config = dict(
    encoder_arch='resnet',
    encoder_avg_pool_shortcut=False,
    learning_rate=0.0016,
    orthogonalizer='polar_express',
    final_lr_fraction=0.05,
    adamw_weight_decay_other_params=0,
)
Rows from block 7 of the decoder of a small image VQ-VAE, named by matrix and row number. Rows with one number belong to one channel. Each number is 128 + 32 x the weight over its row's rms, rounded and kept within 0 to 255. All counts start at 0. Numbers have three digits each.
After each channel's rows are labels from the 100 images, of 14976, where the channel reaches its highest value: "responds to" is what is common among them. Only what is clearly more common there than usual is listed. The data: flat shapes of many kinds, plain or patterned, on busy backdrops. In brackets: how many of the 100, against the usual share in percent.
# convs0: first 3x3 conv (decoder.decb.1.2.convs.0.weight, 128x128x3x3, standardized in use, each kernel summed), inputs 0-127
# convs1: second 3x3 conv (decoder.decb.1.2.convs.1.weight, 128x128x3x3, standardized in use, transposed, each kernel summed), outputs 0-127

convs0.47:139114114133098108138159125126123096174176153198144132135145137131174133129126147127136124104105098117026145134158141130147096123117144173015200085093161140163165150092155122090125147151079059161124134135102095158160094128150181110144087127084107110140125073172092167101144111113127115083154124163163092139160156137112113144127105105112202117126164055111188167112092156072139094132150
convs1.47:091146101130140132149110134162128083146195153041191116101112108114122102082127143132127149166108131122133180060161112097095106086097118142113143098126066163114162122107102101104097130139149081106160080143143072175114120165180146124154083164093071122130108158105148186147147131081089183134116104209185122147123210135067175182115117153128145146144130131162129185126161114124086144107126
responds to: ring (36 vs 14.1); frame (33 vs 13.8)

convs0.11:114121000111195161122096125121078134102167120080158135161124107123151144155111064157096133146120124110151157129154114135155178145125098141143121121126133123137090149105075105119101112102083109148131131154138071138145144154122147152103168135105114160112148127156100117104116111076120234140157119136155123149129082153097146105137126126211157165183126125131117088128164082213089080123165
convs1.11:164117228091173145151130153133137170094151102151091138111148140118095117126131096151153140107143151123135136070114088132127180153123112143144150145134104142134137157115126119122124180112102082126118135121128089158142136126166149143150129161131056126078115101116178220144115072171075255164095106138186140166187135118164178098109112142046154133098110122126148111082106172125122090106147
responds to: drop shadow (86 vs 29.9); white shape (44 vs 21.6)

convs0.18:150129110100149151152116139150126126091108104110098047121166137149129134112131143094181210140129106092143133082139098135099109067098120103129144082127119139130117182168134117122127116076041152170112120161067154173137146132184108132133115126159013136118116122088113127197117247109155153159130131135139114135146142085091108148140179131094118126136153153048117177135153146145114132160147
convs1.18:168138111132095080133138120150125116119107148135107000129146158135121121160060114118099080175127153120145140104123131175135105111147138104105109163115191110101112105156138142163136131096110115135146108133116162139134096156022145124113158134109056164097117096119155173100129224103138142169171136114157136171174102130146066076112118093127128113088110130160138130119154128134152135135087
responds to: blue shape (54 vs 22.4); yellow shape (47 vs 22.4)

convs0.48:147099112155179146165093092197157166105095144127107129113144160132149074117113142107128102130096156171154058143113144117210176045149139102136172110177148164123158167092115163068116113096130042133134175115119124131141042100140152046091153117121173167122118093076070126117197132128143101151162139155122091120121142158155128144132114154091146123106140123132085123120154122142166076104157
convs1.48:111098155113116102153085125045128142115074122160109103131085135179134142175148101129151139127146086139150118126137109069134187120147218097127161146070077110122173108107157142052159116098116102159099202177108167164106161113094139149119137094191169074168141210194127100160117131148140160133153142109133149046139129130148124127152158086118162101108118122126146135063118113111153093144114
responds to: cross (34 vs 14); largest shape: cross (25 vs 5.5)

convs0.0:153151136160091123148115109128054126078056110102145133160074126135045102135112178174140127116130146102100109182164118134110085125112079139162151066141153189114133172135107131085166191088073151152121126126110128163146093108149105089108141115117130202145129126126121120148138211138121147050148157089152103152149136097102148120141186145157063141099129107101131164149159144198075145160099
convs1.0:129096121143123157115135114134124167161127078136099159098180128138079174123159085211161082154108154137146130097098097149115108127104033153126155108102143082077114113104123087116155198119125165134154108157184140107092153165131095117147082157108104094125127124102101148239133125088119082162128145103089150135168146108114074138164154058141158124114070129159154146069131149200162128148126
responds to: black shape (45 vs 22.2); white shape (44 vs 21.6); its colour: black (26 vs 8.4)

convs0.64:113145153172137108127126155165138119172093101120166155210143166216184169196108156145187121196148129143144150110122103106143190152139153176157130074094087137100128109071118061134097107089144107079145105116080103126130099081116132106139113135087125120079106153156125169127128143089098081076074137161143099131114166118110120114086156056112104148164134174170135112094127131071101154138147
convs1.64:098139097114145145118142105160134138152110133117113171076130101168147120156175145145051086062149193124124125155124105090119141135109142142128095130144165111110144095077138071123122095118131152104058119124155126173131162150107119112127098143133136125131138093117149112175149115190111115166255138136248146189092135143129111177209161120134107151153101134100104112100139083117167174128137
responds to: green shape (75 vs 22.6); its colour: green (52 vs 8.4)

convs0.24:156068124091111081153106216094106101170073120149111063075154128128120113140154163144200172125130134108106144037104116107065115195113114144120133083117096095183125111147170059120129177101111114122138096152160178143106122131159153222130138117159050157172108137140114151131089075116126146157147126139114132136151158105127159125141116156097110116098125121190115152157112127167116102153167
convs1.24:127129074152150128153133036134136090192111166104122006132080197078096127122114108080065073106045139141134135123101126107130113175095121123116104116124169165174157122162090117118114143125127107105127109137174172153125151135060136105082192155087069151171078113125123118069154090167123125143096171125117124160142123123119112134092116143134116106100089117127094106123138144097126089150154
responds to: blue shape (54 vs 22.4); orange shape (46 vs 22.3)

convs0.99:132126130063159154134104126171127122129105112123105223068150141158121130084123131101032200218139100129154111070134133112122106076202111109102128113110095159109116168119121112127136134165061138153120129203115142140091112179133115148166154137110148141181051132109100126218140121111139118135104151119104084175133150082093139083149145143100122138120138100097098121157112140138135145148180
convs1.99:146132112103120138217117122121129132131113185149111255172119081117112111088177153155184109094143174157123127164124138151130145144095123128121138149189050106121144142153146076104101142152118141123137099069114157162146109122164142111105160077130070118175198122120129114048132107130142110130158159136126134161147149140121153014139112192121121095108142137123125105152122138123130179152131
responds to: blue shape (83 vs 22.4); its colour: blue (66 vs 8.6)

convs0.73:112097137098142145156132145143046182122090065156150111147159121205147130127059100063128101105093163106158100119109154156150077074113135072151173099107117156102155110118135139129166099165120161091133120111148169139175116129139185141091143131155129100128136087160153147113132167091115169154095150115129130199119158118110131137117111122140127130151114108159111069091104193098120233160039
convs1.73:102137160113102137067127140111090118084104167081159152130137121165096120144178119059146191105168181120130140116144119156161106118151142110117132144124145108078125120113105112097110137137162145096127145072148160114102148144109139128158128216181118129113129139071095073174116167184149132235093137118182144141130153180138150139053163081159122153124179091116151079086095128161094141137050
responds to: ring (45 vs 14.1); red shape (44 vs 21.7); gear (43 vs 14); frame (32 vs 13.8)

convs0.27:113096104167116102134079162160132094152139108089107169115172156084108128129150107149124134084121154081104116104189127114179139111135152109083114112163132118152158176053178148078106198043092119181128119140127146147156106119198026140147164103100151208140114110106114095109101104164086130163135115114109096118112166184126131148136109092135085180147155119135092175108190139111158152122124
convs1.27:129141094127155119132138102092110100163141162130100149112128090125091141134129087164117089151116122104142152101107138137092107084153106135145144076115147096192137101073111128038153127097084128192120163096128143160094170154021209159115131111104124146136106153090156167202137100090105073182098126137124126128154196112140068124119144080130076084110057098153132148100156157102109098144154
responds to: white shape (64 vs 21.6); its colour: white (47 vs 8.2); gear (34 vs 14); largest shape: gear (27 vs 6)

convs0.17:144085114189152058147116108140112167111118103153113177078173173129190148130138180048128138115144121039072119138111127138156172205114153137122085119114128140131136186146127120148054130060082129170121168132110153087131145119193040132111134109104131161114113179140084128171045160126158144134121144114131150130108140122096156142124135113149065118088159147136105119138152101124112111157150
convs1.17:158116156134137170150112133166131120133105140120113166143147061087121128143143183109091172113140111077149128180134153128130121203130135150107096123119146159175112053183132117107048099137158129140144137167120123132155151149071163135142110114164061087100132125143187146000164150097170076159160119119139136146115071135066126163137083158125091085143121119155115124111163049111136147123150
responds to: black shape (45 vs 22.2)

convs0.39:142171154138123163153119137166120138078188099148134166139140072150087126129121132097122139179129135105133150107160187159151116137179117078165093129190154033126129123151054166141152121093108098140092100149161132129120130107155097106140156123145120118099120149053174086122097143122137130119090199130122064215122124177136152152083181069125139127133141127104095019136124123107127123105096
convs1.39:168111190127115095144156149133145074106152128146136161117111105130089099130130108096163116119144127120063122123086130122125132094113165107144144133131167175165096173105155131149101115106100116120167066137096137192160158119157196101175124095134134135043148091122079084161142173091101167179153110147144150227184118073117158177101130181185144174110106102116089124195137106086118141175121
responds to: flower (46 vs 13.5); largest shape: flower (31 vs 3.7)

convs0.78:122157097150126085133118094108147132144156173141048096074184175128090148127119149205144101138150149115115101119109147124128123159152119173170086123121117098156085134153132136120100137129175073099155127201166162136086143159172146199137106157132125151139119064118115141069092125055137192168135149147129121078114105125130160151118110132148145145153150109129101098116120127004140091051128
convs1.78:111080161151140100159148164126108154105164078161040132144104142106131160128128158170120097121095149095104148141124133110161131142113158110111144152177164161184097185109107135061112112113158135069087145089150152167154106094104129136045120100089091185117104164135161175115145152179196138137081173159129112088123170145142110139088078087132153131135087124175186097132139151031124141155139
responds to: flower (45 vs 13.5); count: one (44 vs 20.4); largest shape: flower (39 vs 3.7)

convs0.34:125121111146196173129118107166152105109107123117078112125174119107125126119109088116175146104104141108118110135114160155145122124101171131023141137154136179112099153150141093096118130124064105172111122155164075157137133134137128173112131116128119086135129099185118101163185129099137072139116104094141113169158142130060184165130169123227137110144114070109118146189058138131066066181181
convs1.34:135130160143196138145094147172101097088141100123089097115104084104148138131180096136078133174135117079154149096112124118116148126132076138109091100076145161138119091135088102187126131173136102104144168159073115101069137141171103099096158141133135157083130141067131106034107048066146099087120100166178107116140161114063203158109115136085088123111116130151109141133109128131141119043113
responds to: drop shadow (68 vs 29.9); gear (32 vs 14)

convs0.114:135127151109069138118141158139128112130122162115111128118137169150139153114207166122159142094118118102151108155103135124089167143127000123202211130109124079144131120133155114190143133095170084116137119064099101163115137128131144149138074136110105122127080148145167108132116107140137102116142146145143084069153151147139156125145143139112080137182107128127125138108094156076148151117131
convs1.114:112125132150081154130099078151129202106091141168090094147132136122135121140107125136146135140144094121170126104146118056189221174147254143077178116103125102153159128112116109172106175072137113113096139175137095107115100108172132159113073095155156118161150129119097145132098116100106098131134146102193121106088119094145071095102131160132131091100127125060150161147068098087111158130120
responds to: outlined shape (100 vs 60.9); its colour: orange (25 vs 8.6)

convs0.26:136133159196107203130187135128176148095082080124152156108098113145129113145135155137144120157107136103110107138169102124068126109100129154065165183130122138173134118116131128170129153107063129148118096132124120137111158099126114147143104120120168115155140163126154151147163150159136000126141124102149119153132091143136139130128127101130152111161087066151094119071109092097159087147169
convs1.26:208109117139077056155160150157161163140128140189138150146150153150099115169133115158127106108095165111106119136100155143155165092113102129139122179179105145176144171126169166180130136105100181159137093105092125070167118145129153095114154089155084169098107095114105072141160132111117100107092172156100140209144078111128166133105140166136153116152069111134113107049082146081150047116101
responds to: gear (60 vs 14); largest shape: gear (45 vs 6)

convs0.82:111154130071106126136046184115120203178126138121147101105196154095135160162096209145106143177115130107094065034104102133180129142121086101092148143131136081161131051127146131140128100169153119145117115117138123149120144096130099158144156122143130140138152150116182152150151096091101104117111128174093117154154143141079122135111109171154131166160155120183095097102160148110161067059066
convs1.82:042170165146139131145165110211163110110096111126141140149129116120162144123148222129146111105144139126153109161113145113163153193154182107101103086103147106138148131109098139141111097130177077152134186147127100151147113105080118102153163149125132146163126076129060015152148152106115208075138133110124115097101145093103150139071099119100133137160198160109115105176147141157125143153096
responds to: flower (51 vs 13.5); largest shape: flower (38 vs 3.7); star (34 vs 13.8)

convs0.20:149150088118109115139107092130132102126166133145163091152171097154097138137137132127089097146101113153124127125158140132116079163152158125130120125127151109101104105121122135100158255149125125122121118083095175117074121173074255048118142112112106096112153140072109128121155159133136138149149144140152178171116115150052115129129148116088132143130089133198126155076120170114110091082177
convs1.20:153117171110124102156135115118084138137137181101111137073118118121079155137092086093117140130063092108146149164067114092153127104130149161129104118187154170130126157161096132126120227141115113083099056162119133094137155118206064082141114130125141107157134102140154100123090125132096093202160074119111145178137069182082096122122164074161131095128132150102156164111081056097114107143126
responds to: count: one (47 vs 20.4); cross (34 vs 14); largest shape: cross (28 vs 5.5)

convs0.113:149122187086118140121133096084158117118199181145109129133115107125121093202146109184107125127091146136105096208093201133145091068094189173150145070150150113108167116198078071108081109144164123136153165101127140153109081106124112115138087162126156121102083098136117101128114077174170186118193107126140120086136087079132077106167110122122134150173121151121138140173149119130138126084113
convs1.113:084168050119117120106117146091112092079170127123141172091105145146133159138140101145149195116106209152129143099167158059115063099126069130117143132127069146191150131150116172071107121138181092115140205081164186104134136145126145142103112094099140116114111132153140143091103104150163181093127084138138148072105094158107140160155114048112058164126156142121111146166128148152132151158155
responds to: count: one (45 vs 20.4); cross (43 vs 14); largest shape: cross (37 vs 5.5); its colour: black (29 vs 8.4)

convs0.41:132008159068209145144083109179168226085124138107072096086060123146143131125124114132119129138162146160136118129183152132165135087153172092131126138140101090132173159076124119137112152127134120144126120141157140179136087130141102111108079130139103103153103138083075126182133119078139057146092131115127151097139140174170146115117112139128141152077118134116137170213139170115102103127137
convs1.41:119086115120198147093112106072162170154153137097100162121153181125115086109167109145122144134174129121095103149126171134091069076127090095156080116162104141108137108094151129091107131137136087123120171133099109206107184141116120083166095206169136144158097076180149108097101080175133121163143142129158129068123125115165130073130141169159137087216090144133075106179161123075113110142132
responds to: cross (56 vs 14); largest shape: cross (55 vs 5.5); count: one (55 vs 20.4)

convs0.120:117185129027147171097103166138165096121149104096190059132126096205149110108120128152174164127087164180128083154125121112117077146156152171104132118138110154113119092108148160140148075213121107104125123129173147134054116142071197167113127118144197095150140109159146103151177125111113105141122134172100102116120140107102121123104110142094159120097146141174129075175114118084135086075120
convs1.120:103114141100134111053130095070124127167113134119152114069160111195128144077056129164132159184041108144156115088069144060102113136098135121121145171151091126123143116137141134117156076114118106122112112178155158143135103163120139107137208120117104220138127134116134100093152176142141109044175090096093143099090120107144165112161095063105098153144168115151131126124153109159170096146125
responds to: green shape (60 vs 22.6); its colour: green (28 vs 8.4)

convs0.14:166099113127184139102150135187125103101141114136152106131110147158177203155135135213102161120155103069079112114104103110064116163116170099101150092138097113156091150099171091096122141119090114105119172104079103115143068077109138158158132165137164159149117066172110097157179169165103156131132128158156167127088092135142134097113190127126169064087155118064119139201079143108144109139119
convs1.14:114109156120159157161122117121155136064152111115168129123100100140166068123144125207122134119186127091118134169180107104171185130135069155109171140131080139198122154124099135147114154130199106092201170141073138122102104160157124165086081124124181080139128157131113134150080190089121071080136139141156096106129098061151123151193124138117185090149132157140155142191135142103129088114115
responds to: cross (60 vs 14); largest shape: cross (52 vs 5.5); its colour: white (25 vs 8.2)

convs0.5:115133092132134126103084148109150143073163182090134138130163154128105148124193101168107134114148099094171150100080188112171105146115118071122172101108099161051107097188146074166156153172022138174136148114106179162048088129134112112134094147168121131116108107117126095102096128142180151116156147107162104098102109132118176140133184114133096148137159107122155135214156124150085094142107
convs1.5:140096142134101132147099118133124114118161004146129133159103139137120092094071057155145150146141118102122119153156136117118204136106118114122165117099141108083111212148096099105108159113108104156164145152120179024145117093134146081091086133129147126118135197145125112108162162141179110040138104094148134051143085120124147115159165090128113105148132116139182125175128133134155079151156
responds to: white shape (62 vs 21.6)

convs0.84:109102128111143135116123151121054104114123146161086149115091093023150118003092081142157079110156110128132143134119110151087155141113102148165115230155111158148138134124122134076122140108089102124136174123132107198151132146094110138140174207167119116208169089178169160123084129140097167135117115130133110131116139140151144167133099162131107092119147093126110105155137151132123190115099
convs1.84:114098135126133122127116097115102097136117128109096131118126080091154130097158117137095145121158086126108107122149121191159142129131159149144121236120165104143135113123142124103143118133103152100216114160137122197108136119166157121157175020178106129169088138104099117147141119026098169134181116112255131152109140131153125137171102083123109134132114089138111106129093109127124127130108
responds to: red shape (67 vs 21.7); ring (51 vs 14.1); its colour: red (45 vs 8.2); largest shape: ring (37 vs 6.3)

convs0.56:103083098136082172144142120118070082164089150181165177145200149104135133117147094149184078104118143177088090050133163130117175117139119165118152109136168115086089195090133130158160095128146061161138131177168119074157108151148170124153160122147100129152150061093117117123121150091150102137106144159108139079133193118126161110130067140090141129141163157095099099134149106042129104138148
convs1.56:096087089128087097068121163169099097113120170073145159138092160121119134126102097115093116182132120144123120162068140144117152105109178149130128142095160083081131057100168158172155085157134134107116136127157207109131118100115127111135122189168110108169132153143168091106144111119126093026101113129172124029145182139072154075103098156135105159165172158151102093132161121110119095107107
responds to: red shape (57 vs 21.7); ring (52 vs 14.1); frame (40 vs 13.8); largest shape: ring (35 vs 6.3)

convs0.126:167114167170087106100107115076134123136121092135099096133134133126111132116153141130017089199102152118120129130153136131137106121252094115128125172129093108159115173115155139091127194085125101097107102095103133069152165086128104111114128125118085130249126119093120188133121166166172101136148109114183088098165126117136104108142149137131137158123163103151147173156144120065134149147123
convs1.126:160129118145120140175135121123139147137150134121121054116157110134143100098131136152177173065142159126124137081110130151131110152035133119117123171180088117195088122128125108096126123122129137096096086151044162040105096167076138145121161075125082169213183135165136141126137164043129127066179115133144137094185113119147096121138131124112117062104081148094111133142140140149139163107133
responds to: blue shape (83 vs 22.4); its colour: blue (55 vs 8.6)

convs0.2:160095136143114133147111137118096120139103144129101150158154111127161169174115129209113148129142136191115165148076191124132096145149154146067141100123155162099144156188099187120119124164102162171151128123168143107118149142132093147166148135081123106141170168105082129129095116187138082122090072118126081080101119063131076066121085100134097153190090124069162086160129071140084067123185
convs1.2:202090117161085121138155138123103179130101105168105146089168160137125108119129127184124168124095119184139124095140172081137115114131090170126139151094115113159151106126158172123149129130102160193071145097155158031173121083117146127046162153076096166136130123150188123131133090166111076133150140117116143168080143219152110119166132115129096111138129133161046101085136124125119081160088
responds to: count: five (45 vs 18.1); its colour: black (26 vs 8.4)

convs0.38:092114111102112112144103209178035095163070097206175112124154106103152109124053101140158150112111146143131095110149133147162070072134148116136217119154124116118106125157123105115131127164150145151114126129144149156148099125130054147109200111127153160121117119156097135131089160070093154133124160124136117175140198187063134133148173105090088140147103078131149128106152121130135142062143
convs1.38:150133171109067143103121095109077176145108188089132159148179160121084157139148102117129160130159114133131150118146146166112152102137222133126127110147108134108116123129128146121123118132118132160206164161108086195131097162066254121138179163144099128127112116115179085118147122150154109168142174149218106117117176091096160130113126125181089121118118109121069114120133142167130142138059
responds to: gear (37 vs 14); frame (35 vs 13.8); ring (35 vs 14.1); flower (31 vs 13.5)

convs0.107:163169099082200066129082185104167205142158152107089112128120128126084108135099125123106116101131136083083105121147172118131137120138132122152057108095130120148138054099136117072102136089192081182128095122146117135131044136150185132126114124124141127113137129171128124084118102115132127076131108131112155129122143152156147103143154130145112139137199213196125070144182193138176125099147
convs1.107:152161166118218167149132148157172191173130169151095136147089130142088127156093158156115066159158080117105105161116157130122149093117144139141088174158111121124143166104130157109116162118109119195110009092103089113125132125084123117134080092183178117122123113098129179180125135187105126072123109081093126123119107116115140080110155147104150098107129167138139100098123106111206191160133
responds to: drop shadow (72 vs 29.9)

convs0.108:125121150133125109123085129135121144123076087135098151193160105099105129096046140138191125065142117066169134072196109100097134114098097108136124141140121148149130186135151164123151130083053136143119139125147156151149099111097176089100115162196089176172173127115121115172086169112122145155150110148177080142121155100116166129129210076142056151117116145062130157138117174104105127169123
convs1.108:138109115141100122115144142075127120116104153122107255102112191135138100100152128110108227175101111083146131090084159126138150119132113106118130135095099167125119157139106169084145112129102126123180126133134125160091128152136135123080145024139158153122091130111163080046144121136148114108076103113057148110117132141110137065058098084095120185127119192171141114135145147127156127114135
responds to: red shape (77 vs 21.7); its colour: red (38 vs 8.2)

convs0.115:142109129151097123128169094166122101172104160175115131097153120155091122160098096126135109135133103050144100209121134119116141147131109103125080165174131173133082112099138126121083144129124134114138132089143106214140115161137161094110169140171128096128206120135135128144098120198198170130182083095167082137074084136097090183134121027138060171140147115138108084132100104118131172128125
convs1.115:144112176105133120127142154058116117144149097111104100155120150106090153147152107072134109105139144103102109050135135151138121107160145142157137161104148129157092161135133124056125115124075133105158137176180150194154124035083099107206163102096178173109081119172146104194142094067146110147134122116055132087139088123130125168209127135120105099115165090095108123202129153101115130125133
responds to: black shape (57 vs 22.2); its colour: black (35 vs 8.4); frame (34 vs 13.8)

convs0.94:140084152135122077107107104145139188125083125120111111064129169134200084096170151170129134132154105100112120120115204134135106188128106107118101108097118191159089112137106114215105145163100151029139169120125146129219157158122179123085108121144135109149115141143105175159083138135184115103114111117132117122114149137073141146134124089143117143144067098157138091142142130109070207082119
convs1.94:141114123145128173123113160133125141128113098090150107179132099105183199112155166182108142160125119133106128138154185120148168212119180117128103141165105052117089120149189122201090090144140151060125110155165062152124117133160116134150081163113062127105129152198121114130154137100201087122072094136065116095125147138116116152107112185139149126143191133157097090146125112160118143100169
responds to: white shape (44 vs 21.6); its colour: black (25 vs 8.4)

convs0.25:119163094143107140132134121141151139121174120119115110155152170150071101152149154094154060115107149061114155112122081169126135092078163122111166103153071025145137145134048178099106069115172124230146094114110129141141095098185130094091129126154159166083130076132162070128143200140131153155109176151140134084110139138135145196127139134124141161106136150126104077157154105129103143133140
convs1.25:121105123118192180041129087106139137152129143122094140117093080127096123114118140144138164104112139108120128129140063111144104124135060143135140136127137142180122105135135127039106142130154147162089100131112152127151127191077152071086154142125158150119116155147094073132150093151166096195108199151137097017126090119113174156097122214120086095117117139127130120180101150070117112150169
responds to: cross (35 vs 14)

convs0.15:081145189086141151121117107129109201120036081125139139148129101139119116159146151114133128163120128046147106113158090148092133109155121136098143146148148084110153148100121150091169097086112136152136087128130113137145157140211039143098109131122166243107181096122084143140106122136170065134134117125140075122133122166115144120116216141136137138143113129145108147094116141062187105170134
convs1.15:161175051115104105149135133168149145119101103140102099112139142137140115130045123137179160092153143079155105138148088139165115085111114095117131120124110146166134085091101144049128080093137135137114135085103119121094160131039154130123084085132179059130110157181136156111140131122138142128150129117124114123148150132112076091176197175101158167155120172094191172219131184097146146091145
responds to: flower (73 vs 13.5); largest shape: flower (59 vs 3.7)

convs0.96:103143119126000166136155163110120000183084126158155131122148108137124181157153148138131134133126142094129103088150119139104143100138107131131121107122137138149155080114107160167115109125103163111139101155123125164147135153147118177104133146153128148107183133137146081125126111111132096150144146129119106121109165130139133140145140149142106174122115135150106135117138175068072103153100
convs1.96:109131000121080118122132092150119034174119149115142085140161146121143111097125122142143146138174123086109125190135153106109076084135105127121089100112080114187154120114164144162093110141146161100111058100125088128094144163108165157158124075152179120126109111142106139123143099113172108106165154107083117101112112176096087118180131141129187101127124147076143144168119142128077152128074
responds to: gear (47 vs 14); largest shape: gear (33 vs 6)

convs0.61:160107142155109140134133071101158122132120100160126156034128091074084117135081061081065078116142142164093110117104153128134103118134136108117121133158152114156099164171157234151178123156129132222151153110117129124134119130134153146151165122158135137079093110095124125121151161188162062168142113150029125110154136128126146156124113167131164146120107134100127111104170119079184072128137
convs1.61:120139090140123152112143161146116144171123120094122114172153059098110177173189089080151045075169099183121128151164122151113087132124140117126082084107209106059077023102102124131144118135119150172114135164147126096132129143095118127115168136106120158138170137113160104128110135095144125186087139150091098118078118163145124109040136128140127128121150150168057127090126121069155139146148
responds to: ring (60 vs 14.1); largest shape: ring (35 vs 6.3); its colour: green (28 vs 8.4)

convs0.6:154136162173151128134111111137118141160114124101070053150122161114110105168150100097076131149203186114130105094132156094140089115178102107168115155184095177133159200135132130100135133070054125163114179146144160180151116100196168103114156140093158152164092104139112155093090056103145093144065119131131113183109118148130136131115163119136100149146071099089101102206103114100105126122125
convs1.6:136122124140100102187118092100110106107139087174117072130134103113149158128118091056166113120133148125137116185102109104112172141139125112144110115140105178170159086095123088072145096122114117137163177159095147241107135092087090129120145129110110140159178135098127087157105089140141081130175101121061126069136108112141105126181073143171117180090180136098107088184128113101181144069186
responds to: blue shape (81 vs 22.4); its colour: blue (41 vs 8.6); ring (33 vs 14.1)

convs0.52:143103135161091147163122183102145119140070116135182143134124117069068116065053159149159096127149153065084133108129152196123117160128151145092157108130125115172132069148188178148131169118120058192132119169126096156098070084171119161100101107140094166131124122145159166141090122134120080125126137126142081134125148148159151138142182105119106197147191080154060132131149115100096116106095
convs1.52:139154147097120144094127119154158148107120115147152108157125191122089123116201137144130168117140133107134135098174145255140085113121067148122119110162095150165081138149100182072135159134156108192130140122153122181160134107058112120124090110109109115150124125092107160119132124155089127095120158151025159173156121084135141150148129100169126124153101137108179132140198170139123101161162
responds to: red shape (70 vs 21.7); its colour: red (47 vs 8.2)

convs0.28:164159083143185126188141150128102123033170091119127141132126152108162117140074162135097105111157132117103063181063156172109153122119131084146090144150155121120107132137164121118090161182159106111127155093112140109136183098139124082090165129158108157083101107080165153110076092177128238117152107123122123107111152070113106126141105110142153126125159101181107150188092109181124155145074
convs1.28:081125164143177145096103158116100140093156132099140139102148096107132207157174122109138137123106150118127148090171131145129039141113087058114122123149128138072089122144112105107118158193166094106165183123121166047141097179096151073077171158139172161105124201107137124121133126078146180137143098141113108117113144148144107191143119113128095177141159109186144148197100146158121152156062
responds to: drop shadow (63 vs 29.9); its colour: black (25 vs 8.4)

convs0.68:157173130119096131156102113099117147092063076153116083139133148120154136140126149120193171100137131112116107060104104141073103151148105129105089107120055169135067111114160151158171136133053118111118136191069169164173143176111248190127122124175077119093118146099127156120180140138133110165133115170123090115158162089147108096127128190147114145146148110128074132132105139105145090122158
convs1.68:093134141139093087120138158146114096097113158127096050140151142095154110131031100084090055166106106097126129116099171153114124098085147110128099110103181140126108156138158157179122140113084127093199129079081121121123108098145057145140099138071088132065121106133155189175120135107104143167123106092123159181143133188122123037138108059147135144136137122118177134121135105171134147145081
responds to: blue shape (54 vs 22.4); yellow shape (50 vs 22.4); its colour: yellow (25 vs 8.7)

convs0.110:139134108142158077177071157153125116111138170100153133150173133101113204158183121094108131168128161086167068110151185139140099160103115119130114091115129119124151233145116123108160157135064112147116122038112126127082099127093133119134128139123130118195146061106085107127102144209125117111151087119139124130135119133097146129129216098147141170167070110125142071146115094163118095169091
convs1.110:140146144155170122109118145087124107155141094122124083096097108119136092139071141113149116139117115134142089103043151070093142147157121107141104141167117112071162142133136115070144121183132112136097177211114118120121146115217070145136120102089112094136114177112153090151107125059152068107126145100062130114138111124098093155135202228090143130083092149094107118143080125186123157132097
responds to: white shape (47 vs 21.6); its colour: white (28 vs 8.2)

convs0.70:120079110029109073105124150143145139111191187139194121116162157099152155090127109141108113077137155122114101119097161139154090141114141107080100106142119143114200108106183108156117138137117164088123127114127182130155044136126173173111136116134155080102105141151117129093120076070136119170120199103158153131143152197112126113108110097145109145087121109168112137145189132087135095223158
convs1.70:116094107065096174158106124156113083100183054096189133091118125114134121122100111126142135166120133099120131138186133140118144098116151094145123141148130159090178126141119120150101106109135132068119154128115168201121175132114101167077115135132118131066124177141125143091168091222141139211147200120143096160150133081124146100140087162081084130132100105146138136151135147113108113030199
responds to: black shape (47 vs 22.2); frame (31 vs 13.8); its colour: black (29 vs 8.4)

convs0.90:144121139152112106096147119118164075121127026101102156133127113127177130155129170125125114176092117114123107159162071120085131140128047189171100119144100171155105132138133127113172098120137119186109121136135066147168112085054141118131065109122077116177169146156103171144115146189133118170136114120149107088160133139157074141133135152080134147167129188107142173052101169069170172117131
convs1.90:159138105157129132139128080117120123094130148141108158114109144156138123161119194123109140113110116158131124152115110100174110154098147195117140142191106112132099150142069164081146135128159133144089080174103095033103079178164131118137074157126107125162098153107097150069127140081110225123064071140096100097161132111147097177083167093169151160118136112167109147053100106095183167152105
responds to: white shape (45 vs 21.6); flower (42 vs 13.5)

convs0.97:123112117115046103100097171200172102140155110102133175116156133163153145129166149081139102144108140108146152094101067143091134126122097171150179086145076119175128099105113098101121191120144131099131107109102145123112107124178104112105173131146158171098150098165086144116113168088144103104091142103102126168132125220119156132097124156103126131100081135120091070184200110133098172168227
convs1.97:085136123101065143091111134177156123105140140157147150150076131151126109160163154123117137140110147099119108176104112111110139156115187122134132096092109090153178177091139134125115165089160112128115142179113090196144166128072170094186123150190119062126113118073130100173129140168136211103111115120096148148193146016132160152097118137103167097150105090107135100160169129170135144120198
responds to: count: one (42 vs 20.4)

convs0.42:144114147141097079114132089125121184092152151094158120149114117125054088129110095168134134115049110154129106162178213128077110078108139127097168089141127114127176145068148121142142151128130116128133167108067132172125089087146177144140092109136124162151096157083131135066135043148156167057129094089159140111181131094177160136151181151135130143095149112124141191124168104150127199134128
convs1.42:100118125100110192169144161127116164107146176139168163098076122151075122138121105190113145119081105160179119088092100074154090064145105133138142133173123152130131092136139144094137112129131074135133123167088136175129160165101149153138085100168104098109101100172112176208120122103156144050168114138185126133176179150136084160118143176133129076138099107143146169167169113120041176095138
responds to: count: one (41 vs 20.4)

convs0.30:142128119167132181168072122178106121111152106115146111108124130120110178138114168146123130113154161107063097131149151167142089093175142090110111099131126116124115179148096127062122141100083151087123170112147148133078142193152173132134142137106102100139113137055151086118137187134134127109133093163120084136160101071152149169115136142172096123112142043156076184211072115158075131114216
convs1.30:149148159116147178177082128138131073124166128139131182129139111136108135096241151172080141168157116095089151114104106121110081083119135152085146100113130061137103166145177109160120138096103114086112164097141150178145088104114101140144137129039127148124143160171084133078138158152129145087098108131152140096122074155172119122112115109075083098128075084146192173161148126122107176176179
responds to: blue shape (46 vs 22.4); gear (39 vs 14); ring (32 vs 14.1)